{"dataset": "rendered dice on a table", "encoder_head_dim": 32, "encoder_experts_per_token": 1, "momentum": 0.95}
Rows from block 3 of the encoder of a small masked image model, named by matrix and row number. Rows with one number within an expert belong to one neuron, the router's apart. Each number is 128 + 32 x the weight over its row's rms, rounded and kept within 0 to 255. All counts start at 0. Numbers have three digits each.
After each expert's rows are labels from the 100 images, of 14848, where the router gives the expert most weight on average: "top examples" is what is common among them. Only what is clearly more common there than usual is listed. The data: rendered dice on a table. In brackets: how many of the 100, against the usual share in percent.
# router: router (encoder.blocks.3.mlp.router.weight, 32x192, trained with AdamW), inputs 96-191
# up: expert up (encoder.blocks.3.mlp.up, 32x48x192), inputs 96-191
# down: expert down (encoder.blocks.3.mlp.down, 32x192x48, transposed), outputs 96-191

# expert 29
router.29:170170093120102104142182138106146162124154138114086122152113109125107147171114125044118158154074158122110120157160114147114143116103028140127107140121044091093088102137117135115104167101139144098121110147101092139163129149132203119094122112156069112131182144139128098173184113143098153180
up.0:097117225115123142150090104140150117158127111082145106121082114139097124081195102122114140139180149101178115139169152115187153128132126178109178136079099108093208137139144093095127130072118094106136167096214084111089122176144151107140159131128123105119112124157139121135140165117107131111
down.0:119101142120113088116106156104176111127126129101125092116149169128166114139071103143132107169086123123126165140115199061139147141141109066149066149114103128171159173104127172130147113121123131147125158078070124078159112153123085162084073124070112127162156112115181130131156072192111151089
up.1:112130156108149177092111133122104100142099119101167172121104093077107083077199153119143104118126091163133142098161136103169193124133177118110136139172148105136100139121164108117153155150132115058133221137086114092118132138149137144152161136153121098139124151130148067137124124130116119116
down.1:125114167090164137164126152168133131097146123110148109143117138081099104129160091070157115042120129100175081114158108078075109196134144119183127128102067162134147153098086174105091167145143111124089139115123125183110179140073117168082135110126134141168148146115123163092145156156121138111
up.2:131186139130114114096158130165128137118151109070123135127124096142120117200160114138152134151112153228157078134094163093121111118115135111077152123107121088182149124100162099098185086158190167148156087136082132118174112113088136125106112136143138129083155130092130119097182101159120116199
down.2:116148132187101107090164182161147135197119102148110141125160160215107122114113080153092122077209156161107115176076125166077160140098066125138081117110109124079110108153153184114091209148125093108097147093161115167160129148135110169174103092149117183139088164118188124133148104146105197123
up.3:167066168147091132137168086104100142129171157166117108121099136166161135141141089104122138129156029157101088096137079134109082133134151162115146124101125211098171109109111168100128097110123150224088099102097139192096145131082051112136071158138108145109130145071090083127119090143155076142
down.3:121153135164106175186131137159143107099147116201089126113088158198087176050163172159132142125146145078160091058110149179138157130143130121106121114026109123131128100092182162145171144113109102102122086167102136127111148104102199110152143128127073117113161108133140125147172085119120191104
up.4:172144073107164196123049107131052110116079157120163120136121199165188150166126164110132140159092185122147078110133111119153091122141134069118059156151186161096169126141099159111136100163129126198130112132137138131136103131139140136118115149139102123132140154124105105118110121117174134146
down.4:155139152174120165136138111147161194124085141134093182130137173078160094130125169168118139100118061111156192127145127065130092088070100116128124178168160141107164137098082138115147160122103126116108102167082103142124112166144101137148131104121129148097177132164119156157093085113125138129
up.5:138133089163098208099128123105106162133167130079085114158168146102112129111134158099125144044088065132135128115219106096120037125165119118114194168095101113119114166152142167199096130192112103083104148103100092124123144106183105115111095169109130117105155097156118130161169123119114051080
down.5:157119142186160146135134161160108130109110114140090132105109137162117099150150117125125103118071116135199131131096116091105138116150152098123137113114118104083103174182067083142154129133099117158163129086164198169172173086094090113175155109154096084133191106099132149122093182170178101162
up.6:054103132130076121114145149141160153174120109166087127118141206048072161100179074113141141078183162067117140164132191088102165047124091164144112156157087102136168152103131132129159116171129083128210167127118112090112111161145120081121108105102150161096131150140128144110141125141113196152
down.6:151117143132101103124141157135141124096169095151170047123173123114136122161090146128107157159189125124058122134043106086190140088063116158070133126102128119144147176122147125115104110118102104153153128153204105175107171170064164121135133107156139112144103179106144087115124217174137106144
top examples: green die (40 vs 15.7)

# expert 9
router.9:168090139143123082182060096087111147112148047116096138071101046145156147078096127097168125132137120082142167122111097158101163132154143182155139096163075133095111142129159135185129101091126150109152174175089153178116115079197180100111160138163168137155153156089139100157148107136105184114
up.0:156137140174113083117104127128103094097112148129139129099118167053206143082124130109126079124133117077139124150097173146090141167160192071133115096109144157088106175184092200099175151134120144230106159112112113083108088134115136104160074135138114102142121146144114123163092128132160120147
down.0:188125122115092207103198171051161130109146110141087120129090165123082138151096105077101124094123161137137124170145095173103156091152077115103123099159049177108089113157135104051149112098126180098126167208121100133163107114101087123131134123087111204083156148124089123140163154137098128138
up.1:144137162141103126119099155072091158120211136165099086092174067172123132117112108174121057118158070104102148112129150148000146120148135119157175103096101102122141145119164086159131103113123135104148087188113087093115146134110113089152064140138049144127138123153084110152131182109088107175
down.1:166144144140110121128147193111106109149138160124129109158141153120147156144158105059055138194111121098095180103114142160107095104149129148119197139080108107124126166181116187121104161157120113092093121134134104196123174108130177164074134104109124195192182107099159164106099099125115090157
up.2:157137119154093080156127158152134135177094134190193127103106099129108079159155117114084094131146135086193103101118115061166142117140095091172099112079061180146131098168123135071076153149105146124196084160069169136107155135124178144122173122118120137167092140069142161083107070117185120165
down.2:072145153163137183174131120103135117135076131117134164140115147150091188117133173124118171114127113138117152128088125196156163112132146131090120100059148097088107095108145120169058127133080140113130104112160184205135183118141087129069138145154156138136124099102143125124219120128146111094
up.3:076126162113151086065089160133159143162089119141175100176169158061150130128110167201065152104137105150053125112117153125124179173115133118110148119168156116187163176095079126065147082168152136147117080114156156120205111157134101138128126174126082119153148122105175117137093139150162121115
down.3:105100105117140172163086106125084082138163187145131119100189109119128128167105114140113116136199107122122162144157132192088102123162116085112086091142155156106162029120077133105089120160090133088159179109178085136142103159148150090139129149136078122158117160077135154046131194110112144118
up.4:078166132132111109078086151191128104114140121156123080167135110160107136108098157115134153069112102111160134097137126134156124067166108129124174158125127112175136176059140133165125123129098108150187142066078105118114151137112136099148162098117117128136133120193157146142134186214114170127
down.4:129131146194142116131113111140101095091123135111124104115182108158115140166128105153121087193118120141139146126129131098133143145170113129066077148133116073122132170139060103194098118076120105160132116140070086178106156161106154116113156186125120069134082064126101135155162125083085118183
up.5:121093050143151091158150118136105125144168104149127148106174108134139112174091083138119158109141104154135101136108094172177144165065101148170098112139095169212171099103127142149140064118076096134102140169124157172138136135119100073119204131148139128168093128158092138128162140168154133152
down.5:196133088145141170164103101148137222141130100093125148139116148129157074148152117110122122120140138130143132153175116142125090149147203092188160156148145117164118120139092032159153109144149182078184124116104114112138088091119135144191168117178093104191111157157130093133151117117117099056
up.6:134149131134110078083170110133135138116147101142209111129112161151126094109198102142050157078099158176141111134109159118188145129148097111156135145135154123143200072075152102086102152137131162093140100117123081137147146138148083146199118122131074112083119160125128118131156110069220138072
down.6:145122135174197127072126109232098144148092151150118135199106124133053143146142173127096127165087119069136099106121109095093130122077081128053109128108152112162080089127119080162180127102162156110107000124106133155169112177096168093160141146064143115077109136164099149114089170149144151144
top examples: green die (43 vs 15.7)

# expert 21
router.21:111136126122135115166148158167114080164199112128140117107127113108116172094207132124130090114149148144126109139138108131079130099201153105160136081114149105134167175181171127160104114163132122128142105096081101169099094096152188125141125176155114120146176116161149117147147149144143141128
up.0:173137137141171094145109153113195149161118103090150107139070114125147117138042117108107171104103120183118166140164117157142127180169153124041183119127111136161101180117119139130095113126133164130087130158124108103189094115090132143154100160155120116195095143057110158175093137185124105105
down.0:199122145091106082134101111132122144090094111117095101210066171096078113142167131142125103134131098171147132141155195070132110183119115123102136113118131095143147146136109137131110161111173099146132169096133112098144127099130102148075071119070169160126123138175119161133112158089183067091
up.1:162164191136087088146194117117134102137168119146128109143137170095122154069123156113092087094119159090110127202100149121138092174155131110110095126034105147159113176137140096126124156122127056122137146061152138081100153123115144170107075162111061154153122155134160150179121093146136116139
down.1:116136156119177127108126138119098165122147132123141094135071116104108216088112105106089096120132087127134089172136159119129186143167079100121090112136140095132184118115076127144201147106141192152188158171144112073118138192155109115090162118149119184127143200201127162150102154162085176093
up.2:134143136123097152130125125118132135118130112117129167138099096141135096139146141051144110089058048164158075157097075181051106196161186134097169103160098139149159111074111144100122113153173116174138109200136107117187120119100164159190097071088130147148116149115058099096134117158087148141
down.2:135100101160183156115123074101113131099135112175116053140090135178160167126100218142097074146186158179080102156133072072098130151141115149092175087155105125115102137112086130099057145167128140162077178142173144136096137072137145102195130104099130159092117115122143093162069110082097114094
up.3:167094110122145118068099100102112086125059133167188126183132099139111105127153147142094088149096132164084103119165172152112133108180163120144130079107162104145192087110125107151156090177126109148147081096119153140115103120130060134180083130121157137121088109125129135085167156074131094109
down.3:106122104127145096109160143120105036137148089110145143175148162085152119121114121089146140093090160107188090155161135138123121157152096056137169119143170113097145200119085097152157101129120140140137160062162133160161105149139175147190092176125101146101124115124130158214170169129135145126
up.4:180197138137198102119134121140108066061125104133142059091073141145190116127092132093154126151076051160171125136177172104100098126168185088079107148137109137169096143112120183121163122127131112160144120157109105124116139123104173151177124162135108119161148145161120134178085133142159122139
down.4:116003138097159137118117141129214105138061065108108144170115172126177174131135108113122098142101143157119128106112128113083146128136144130095110107145150119039119164154118114153189155162126169183103136083138131148101160073161167112171132133061132131155145118118155144117125154068123145108
up.5:121154087135110092153174174127139095142066120142112110128137116180160114151107113170174167107109110168081116094131157136031111143175123101143000107121114193085123141118133087161089107141131129126171188182155123147135156072178103125162081162071166086077144134171180170074144133132169079133
down.5:103153144153137135138106148125114160118084158093114133107144095117192146145103155136203111127136119134154119144098141128089151094110115104136085140113051187161152134089120129136127083097140097126162118127101109125073101112139097147131048090139095091194149041073124138124114071117121139147
up.6:163085141134139042126145109124084068114161095108123163142122038155115157131083158086162131144067135168153151167130097168147093175154088120101101112122086091167149157148134085092144147106135162173139157087161120165207144116117186155111193131151099157131168104103186143087137126113166097137
down.6:128145122120098139078046090079069126159127172149157193102095145131069073103121161153089158151085165130163135088137131156151085094121128093095052117112120159137120192119149162113113141099162126176152135132098132153112116153045155165092116151127127093170090156054154111133093151148135084119
top examples: dice: one (67 vs 33.1); green die (34 vs 15.7)

# expert 8
router.8:113140094150151168097138105109142159128122104121127135109118183104103091113064096127144153143077133138167138129117145147128117061085123124184195130151141123104113143105201103145119098129160092050134104106020096104084079094098198139165097171137135128120092094139199068171107146117092112133
up.0:182115116126123077128069122195132109166141079148099178190155075128102118112176140136060106090160124072079147142141122134135100158097138111085131073113094133118136182185110144115142032113118156139187165160081111080168082194085139101111125183127085130152135159153179137138096150158074120112
down.0:200098181113190133123135091147178117115148135053142178120169070142163095074117142132111087088084095172103141112171150122100141077150207127137134165110170121144118155115110124142189152135131130083094133121163158103142114137057114153123131103123077091090141136095097157162129143056123102125
up.1:143109094127109110117107161198120051146139122171156168108114137154084126105158190164123121070118187077171160138135130142023105116159094143133131125117063092194150141119069109142095141121123110088148121152078166132087133096170146095099161089109116192138117107144118092153134117114181169097
down.1:131167158121148113088127132147097157101089066164133112115193094109152121144145156136126177170101082100174140155136100130148130104102194101072149153113174156190079128131204117067076162141126159089188086077112110077146128134088187154130131161164120141144090140134102127183157108108187189120
up.2:158121079166115205098146083202217085137141098083149140179113191116124113097153164162127183119111120118156139132171157139075105120136089166129152114124131112123121093154133072143121174154179155052105104150128150177080068131096050091118112131084131152070172156158153146200162152106083085104
down.2:087177084119157078125129187117155128117091137160104090204158167046076115152144087178103121139140152137128189152157157056082140076145148066110094119113151135105135162152145148154141080154141144140127061108135092094122135155128088111119119107125142081159122097097132206116041164181128110148
up.3:109154069155090161143111111166062136144092167158094134094162093131135148133117181141075075123117205068159169086112119110130118187197179135131145114124139135124165154114146150137119198159069105096070106082133157105067151079096140044093140092163150138170127155113105172177143131086136158156
down.3:139165127133192147103123085152150111192024124084124130112209136069110153169132154081165090174162086111186134128150132127114135092163114145123155099162118127104117119131113185155093095094135068130116111154159111214073111114112156128119139140061172158080120131107134140135111139118149131137
up.4:180156125160122127056191108167169067119130172086085149202151120155123153093143111143120145078099108148161113137077107163120121103175088102093095152053151097134095070149116117122091159162162167146127138098167136177081131158129101151134096152164114131131156174130076145137063105154165066084
down.4:075220059167126090106042111176147163180058167140179144143121178102067132097117085154120197109109121135102150073151156139105077136155127114125124122111081112153134136072113163159134077095179161099133103124164122104131104135143093111078092144138110136158144182112100134077090152183157146172
up.5:105082091137149177154093157140148124103114163153127100151113174078153152187116145113145156112129081136152081138078125189255170181108139128115105116127122093094133097133140147094117139112053098069089060143142134114127116163178133092056142076116117160151170128135121126165088077125125116120
down.5:163126039115094127130142163092097173075054129161106116113124126140099091120115164190099107125129102099114125109130089141143094136197119078111108159120118131108182140151161158112111124095168117125079154113121100103093124183099117061133112132143118189122128077125116169115137109122097144125
up.6:117111109107145140111056148180150130138146120143150138172160104132098157134117133205066098121133163110147111160141125121176103216071117079185109087144177031136175100113142154144127133139167137102187073112119130139172129161102112113137143097158122166107136103187114141152154166131076190115
down.6:092082089141136131074119121114163069063079148097156108116090136096123124162153140104170159185158114116099094113185148146095105157146131087109161152172160100152090150131148158106143152099151114131198143126109106070149132189096108187077122166125132146131169133094138145115161158173172150156
top examples: green die (37 vs 15.7); teal die (35 vs 16.1)

# expert 4
router.4:155144151159105142143123115097097099134140130117119071167102144125157162139142161111123117102132112163096198111130109177164084108165099106105091111089074099073128127103123164143117200098103126128152178174080112097108118133121043088122102078170150169082161190179078105125082128102113153145
up.0:123123111096165100155126109182104065179141100171109113107111105143070097115167123122152151124133152116111125133093077129192094098195125165141114105162144163135127134176152097166152098140159119127137108072079111205155218102092157160102094129146147111191158087122180157163161140069079127085
down.0:134163188125113164125184142139119128143169116121107130113191080133156134191127129095105153165157064101135142135119141191128136071126158118083130149111145161120128109140146141052133179121089118132123090149114088164131110058103160127142169114117107100108141114146166224133116127191132071103
up.1:124078104110099095074133146183106084106209078091130111125119197111132107120101146088114161139081142181125097148133143167137116195090167141089119160127092087153115192088094127114118119090129150128077079128114117114173102171138117097158102157153093145079188088115117150134099159124130137141
down.1:192078066109143108132108202110161102138152189054127119147110078102122199134110075111100135184118161156189134146128191139126126139129079145131102120117073077137174126122076144120062101152168133100186105106165152158156095121100109113136128125168081138156148122135128112095217096144148117125
up.2:131171110132114111116076103150130108109097118104188133145161152109100103115051108147167146129118184163130171063115100203152066240117166110099137120073156087140123127090143113158113154152126116069194164151112157113171114137094098161122153155095142148132160068189080066110158124161135130161
down.2:165098118104192056103190165130186115193100171104153158137132111109112092128122112102120139111152167141155140090073135099209151154057116123134176058180118095079132133209133067120138178171141148157140089141078033106120085136091180075084120125180136134166078174153166143175145129140084130178
up.3:123091120129137055161134091123196177117132182104100135084114143132115092082130083175152117108124085107203128075144115129232115091152171092149114119186115183138138149062102145074153143105153105170124111120153088124151115157145111126132148079121143128134101126153124170111162180153156101099
down.3:182124122090140126118128117128135144101122124111053071115136112149163121112143168111121084174135137112092112126138089124114121159148114148153095177151098168118132112147109071205170119112154094154140124167163177172096152155152102147164108106111104105084176109207086150092079089126118109084
up.4:102100146112163124065119122165121137140079163065146077136210078193169139114165116060076107125155140155158152105148138138186150089135128164112151130097168094117111101137118128167140133172127139100173162106042166134111096186141111109168141133146101130120130171156143186183101127086100127108
down.4:202108081099205148136096107061066102136135108189189128193176131110082086149120196137120120154120147114146052100119135146106146184080167113174173139096132129153118174094017114084123091112188108133108125186172125115142111175097108150193110127122129114093122116101127136162136142104101155143
up.5:112153138086154094129174158095135182176088106151117128145110132163181107103067174121182141105160110110132125088155106111136173144106141136059096130160125148130122128118173094163135180108143119132125177136157120128153120137071143172136190149160108143141116122095176155111185069112080129096
down.5:073133168133141137112192147092138132133121093170171086112083142126103170086163098094143116086148144110109138120119146136136116110138140106127122185141134135083089158143156163141144138137218110139111160077096167126154099130144085126089112108083116063124092168108108104077106093149176100130
up.6:133101119087110196158121210093177100080122155124058062081114088124183093108102136157119143183139111111151131184092149139108195149169146122154130116119129150163123148148076112160148162127098118146106174183148097061123097063112141088101117139154113146166180120106092131177143074092117150169
down.6:121100173098167179085104100113145084153178156166048142151108144120161169124138109006170132123146147126099110115162168121124104103126127117119086115155166089138116163178057192099056104132098116152178089186103148105111098165161123143137106080128171148122124124146106153136171103113120179143
top examples: dice: one (60 vs 33.1)

# expert 12
router.12:110122152139083199078146113131119145118191119181139105162098114143112179116114081115095138190076122074137106135150145112130141167123159104112115124117142093135033167149206150078129119126099157076120127076088112191113179121101169097177161140162145113080149134162130160096169122171111129110
up.0:088138117115091103214092136150065131115123141125096048092136137091116144107106133089124118103130091056187115120099140191127191132093153121146108126131128113139104166117141175163116090130104110172079196134099118128133129173163128110152195114161109123122127136144109165124132169158109129220
down.0:166116124204127163141124159139140158172109101117116073129077198080159144160141074109121123139184090092117174158149115111073108120176082151138163079121147173089112097124038093116112143138090133160133160166095094112120089144156180113140140186112136170153126161191137109128152138129141133145
up.1:146151109217118175176084130062137156116149142132194103136084160123086135119188109124085098140132076099094157092140162087216096121114148117166137200129101132161165102092130167106153189107151111146119162113148136097125138176136118097102127134129110138159099136095094070079146095134117182127
down.1:148156104124092139107077158079151104133090160163174095116129086086169127134108132150115113131146153173095112090149137162119127159116172141098105111135078093165142150137159139165124116143145112161183085121150134106066151127097148076194112117140138168165195141064128197139207169187161132126
up.2:163139169119157119181158115113089111082045065100139118129106133095129150139081173197081126187132135126091154111082088165204107154145181192167098162183109076154098179155122139104090112170146139125109171073155123125169077097117148113134098145112111123152103085120118055063124146139111144119
down.2:100149121059157104119151088120154180134124154130155148165132142122145207160121134181129109115182084095073156140082073096112138055130156130107113129078125126132150152162116125187139122084123121146182081158158157154127124084176103091118090153126143142160170107093095181165101083130134145115
up.3:097097152129111153148123106116081128140178113085067136153165130135095132092079045140160154150164192125031137069127116113187096163150102105053114110074116097165140175114138150167087092157140143130161134180120104164117115149123060146120118126151144120183125070194171119153132132133063126111
down.3:128101108123202142162110053158126126099128127096133140149070149076122127096113046116121126160091127115136139110135134129146102114063206115097110164161158179194127169177150185158109124152122092157099137061160108125145193137106081128155151088103159133107098121091064139119086097150074147146
up.4:137144129083146183130056093120164158118095199077168116116079086122166141112174129110131112092131153114177092130163054102174125170163157120103090173126110101143085139126111195099133089153072146158068127130121129126109109075118117108121119083107118114081149130090102111133040111095119091098
down.4:186152153147175100124092185125140151128191155130141107124136099089125119163157208179112148101117105143152122131161027124087098147110085151125094135155156154140086100114151173123153098136116128129101154149175094180106107065148142100155132132151104135129114131154122079078093081124146158097
up.5:149149150139138180121149119123122183118133132099096117184124168132157159108124133082092129117115162211079104074171087142148084131130144168068160122142073063133168123166147148132114138088160157138092084089098166168120112113087128158129106123109212092181162107124126100082163139163182096072
down.5:118152093063135104099149134108159068163071127141186130127121135104151151134118077189132118120189151146133162134040114095150151119113132058151112129104102075129135153136145123119132114115161091097096086116156158167125139123152126152101135151178124188149144119125200131110093059132069165166
up.6:107144060156129137105151127123121115089106151156125136184095196119136133182089191145159131200118125129075129104147153185179131117101168093160205115124126093097131127072142166132056115078168122075092116107084126094157106123113066152130140158131134151109142087115111115096122114077119095146
down.6:152112090079087110150149170099112167129120149139167128161110150149103141129163120142119164148140126178126099095148164191091145148083132149139100186135118116166159128091149104135124120080163118086187106174066164133138065131111135118076158154139079146119144200156124113087054159172154159140
top examples: orange die (39 vs 16)

# expert 13
router.13:126164080160108188174151095102146091153136122115129075155142114068121117099110148122119200117066190098141149144133135108130128063135108152101133148175085115151097122171154122137126168138129140079104073104060137088064110132182131206158084119087082158105136101132163120173065082140139085129
up.0:090126063127100161125089105181090124119154112099102124096095106045162176099117159167162134113065169084202108180117113094106132145186118090065081087136155192144151134151098188132076101139109098101138121101117147115110146144091184104134176115144146129143167074127087110110140159123153172157
down.0:126163126126107094104114127125137141093119151151154191119172056135125126122159173066146121110114121161159100135170129090153138074125168156176167139111094098213167116128152163142173086087134087093098113123098111121139108149136184074202091109063104129145103095118057126111142174155165111192
up.1:125148115192112119145131130132057189101133176145111159145184093104112130132209132137081115099158101077130086184106151100134104177160077080042150153161150160103146138079107119102124146149144094156077154132185123182093137180200131066086161149178123123096112169174086135132089149138121145112
down.1:133161135144133155134118140111128092146179207117109099132183094075110095099062117137106178126127161105147122107103120115184107153142152093159153086166177114143153134121158097085111140124069090053114172133098145081127157064112180111173154086152143109143177153126137158145131179092204106131
up.2:151016127132183094099174148098096101152114100134129152164098129093159153146175149113091097128148137215182150166133164121141115079111187127137119130087114136134195163137139180106132153081153137119170069105160133179155139052080087134150125137135116107116120138108108099146153140040169118132
down.2:124150138140169107083131142133139090066141098166128125143127103158179156095163135108128120142174111108117084140113113122204143131114171151122095095159139093182144112140090139130123117191123094089147115133145143097084135180122163045162079159151126121170128100166127133143223152099178088145
up.3:255152071148136088126153120163104088117190090140195122178108170114137132090158109132086173082126181089093176136091116171125121125101103122098147088129086141111120169116108095056129173106090138139094182097113139128114136128151136117152087116112115133092115157156128083147151098084129130159
down.3:145148153057110095158204132144169149158156114129126087113192056165068172118242087158132091119113153118148137077192125088097119131134119138125178115167093108076165160145167163099130127150116136101111112152137085115047128111084133153126138111129096155100113136141140133132138103122106088095
up.4:126085174157091080132107161102087096123152091085089161108111170104147134109133103141085146121123127102090140141175098077175134177161112165122133111168133118135131169123193098123115128132131157110062161116177137080140163096172099095086150122132150126160122135151072181173079122132111099132
down.4:098119180148153111162135099140090164132162134120042100111122126147158131155140118203189093129166107148095144149095128133143172152160231086112176140087133105023131101195092177127117176138135157080103105146100134106108076140162104103095171163117163077134149138133178079134131136093173084128
up.5:111097131168116136139069092081119099117160172071122154163124123063153110132065108134157114160160108094169202169129094131132146227088125136174120101140086136115105102135139082120073216152070157116122183176119139166106135113165138140122138149099164149081102134110122225148102126121135108154
down.5:151116087152105107133128138141174144169090099098101126084109099160119125132085096115086079125072102122105095168122074150113167146112122112188093142158098124113100111127198076158100132079129160160124158099081183156089121132123160145100146134151153171131166134055147158109101149162132067169
up.6:086200147136133080122057172101106161152095090067165099134123185112100126131124086155084135155145144103129128084169116115122145136133158087117136140142149101189201086131158069121133139171055136191162154101160123140110121110125165142155120113151113125150070162097185122136136131219094156120
down.6:134098115150156087135126118112136155130112142237158132105092143111139132115114097143147163142131133101162117124131140107071074124075076104098123068093152097131124090062113131180091159104172203206125149116113076113141154139085157106129097169226132135066127195120113192123101128127172110147
top examples: blue die (64 vs 16.1)

# expert 6
router.6:144161081095115104095150125109192157133138106120175137084129081149130088094118124129111129164139113085151133093122139083081093118136113132133124155138158183196068186115158074167133146112128074110118190142089090120088113170131203157088151167175118125091127131113175092121112120162105163142
up.0:124122140128171157144175153137086129115150207084093097077097186143127132072130098123194134129119132076164125123156160077161129139163102086142133140106168089106078122138088110122102163146144076116118120139184144118084168076141126151128203108123136144143142085144125107141193120092203109119
down.0:098143148112080141166098087030125145092143074127109145107147142105099071122109171114140124122122133125102195161107127166135119158166204131187074118138123111147143104099165147127135089143109169137131140093128108070158144159095108052138067083157133095151102091047174091096166121129169168132
up.1:118187100102048083139108154091144137119051085135108152127118078140159145084132107134166078175139132093095123116132141143136053140166149138122130130092141201044178103142172082102130104128168112144157120119137141217094173160141160157158136129132112122112107105142154088085101091041124124112
down.1:127151117120123078098147145138164118093092166089098115123111133086161139158142115131107122108093131083144087118101097121174099135165096098147156072150164165161106187162154185187129124148131134111128110128137125074092108192156188170104128125119131149123164154133118135156132164168129091131
up.2:150123162120127110133101137135140125089072130177147101126087124111168111178148140181105165128105163092128095171088133206163139112108105110131069094138138089161194153078171062118189108130105110119117065159045123110170116125118148097113183109102123147099123124092058144164135118144085119169
down.2:102145053163111137156124163112153146163160096159157115184102167144083093154133123115056145125103148153100133100161095144153131099123182158151116106141174153122106163133124095130122107177136122126116095144099103091162109179126094156107119148110087133136070074108102167096160145158115121126
up.3:104136190120152097042128122212090087159102152167129124166134182131191117104119152159179155121195112135172127100153160117082145134125124123083104146125170108118116155152161085135167054142079069146115125092121085210091109138166101158126116137123113133091132087117167096153117131131190145132
down.3:099117145129171145142144113076121114137131095171190149101125144069152114131148138141138110079074079121103133097090105233174157123137116110144133185077093105087180152115168180136134138114179171139082099105160072116116135110134156126119112097147128199116113137120152158097144153153137161196
up.4:078064134080130086129101088162145111118103096091110134135152099139139126111153086062140093141130165083116115081101151169168139156072164130161127129128128089111144166121106058096100115099108113154133187114155135177175063139156152073122130175180089135122180137143142139136141116164169122150
down.4:153118081178127140155051145152111112136105126189121164163141141079067174109108111110120142153124167121127151102145151184112089093098145155128175155108149091143129143068181090092124112080081165134092174133119158140187127163099155116113165132207118170117156119158188197125147089141083128144
up.5:131097143151171114176128136189197086096127106118112110186095155100130136097125158177114079124101129086090147142139214130122163135111155146093145121131117080210117106079124085125181102119149082132115163105177087120163133102118112087109160134127074089145141117160121144145204140140077091101
down.5:138103115158140150111099081157152125102090156131128133161177160089106092166072122162119094101158097126110152106168153117127126097148183123173131128113124073138152180183116162112139173164139080128087120149185169114170133101105095114129153147153138092109108093132141149132172128148107110094
up.6:089128111111155132084179102133118143102156148131133139170117133109109128119223153225087150134165138180122088107146128162215115142102132132153150168154170144114154143183161195163165108142163050116110081126080180168119123193076104172132121122129199136099068140118138112105120073054163131114
down.6:147147110155174102157092177135094145092128122143096076177097094135133130086144043114143146101177116119131155107146205058120131144153094104162112114134152102093125128108130176119143123082137137148170169128068069112139106112127195148134102127141153157187112109155105146159096127233050122093
top examples: blue die (43 vs 16.1)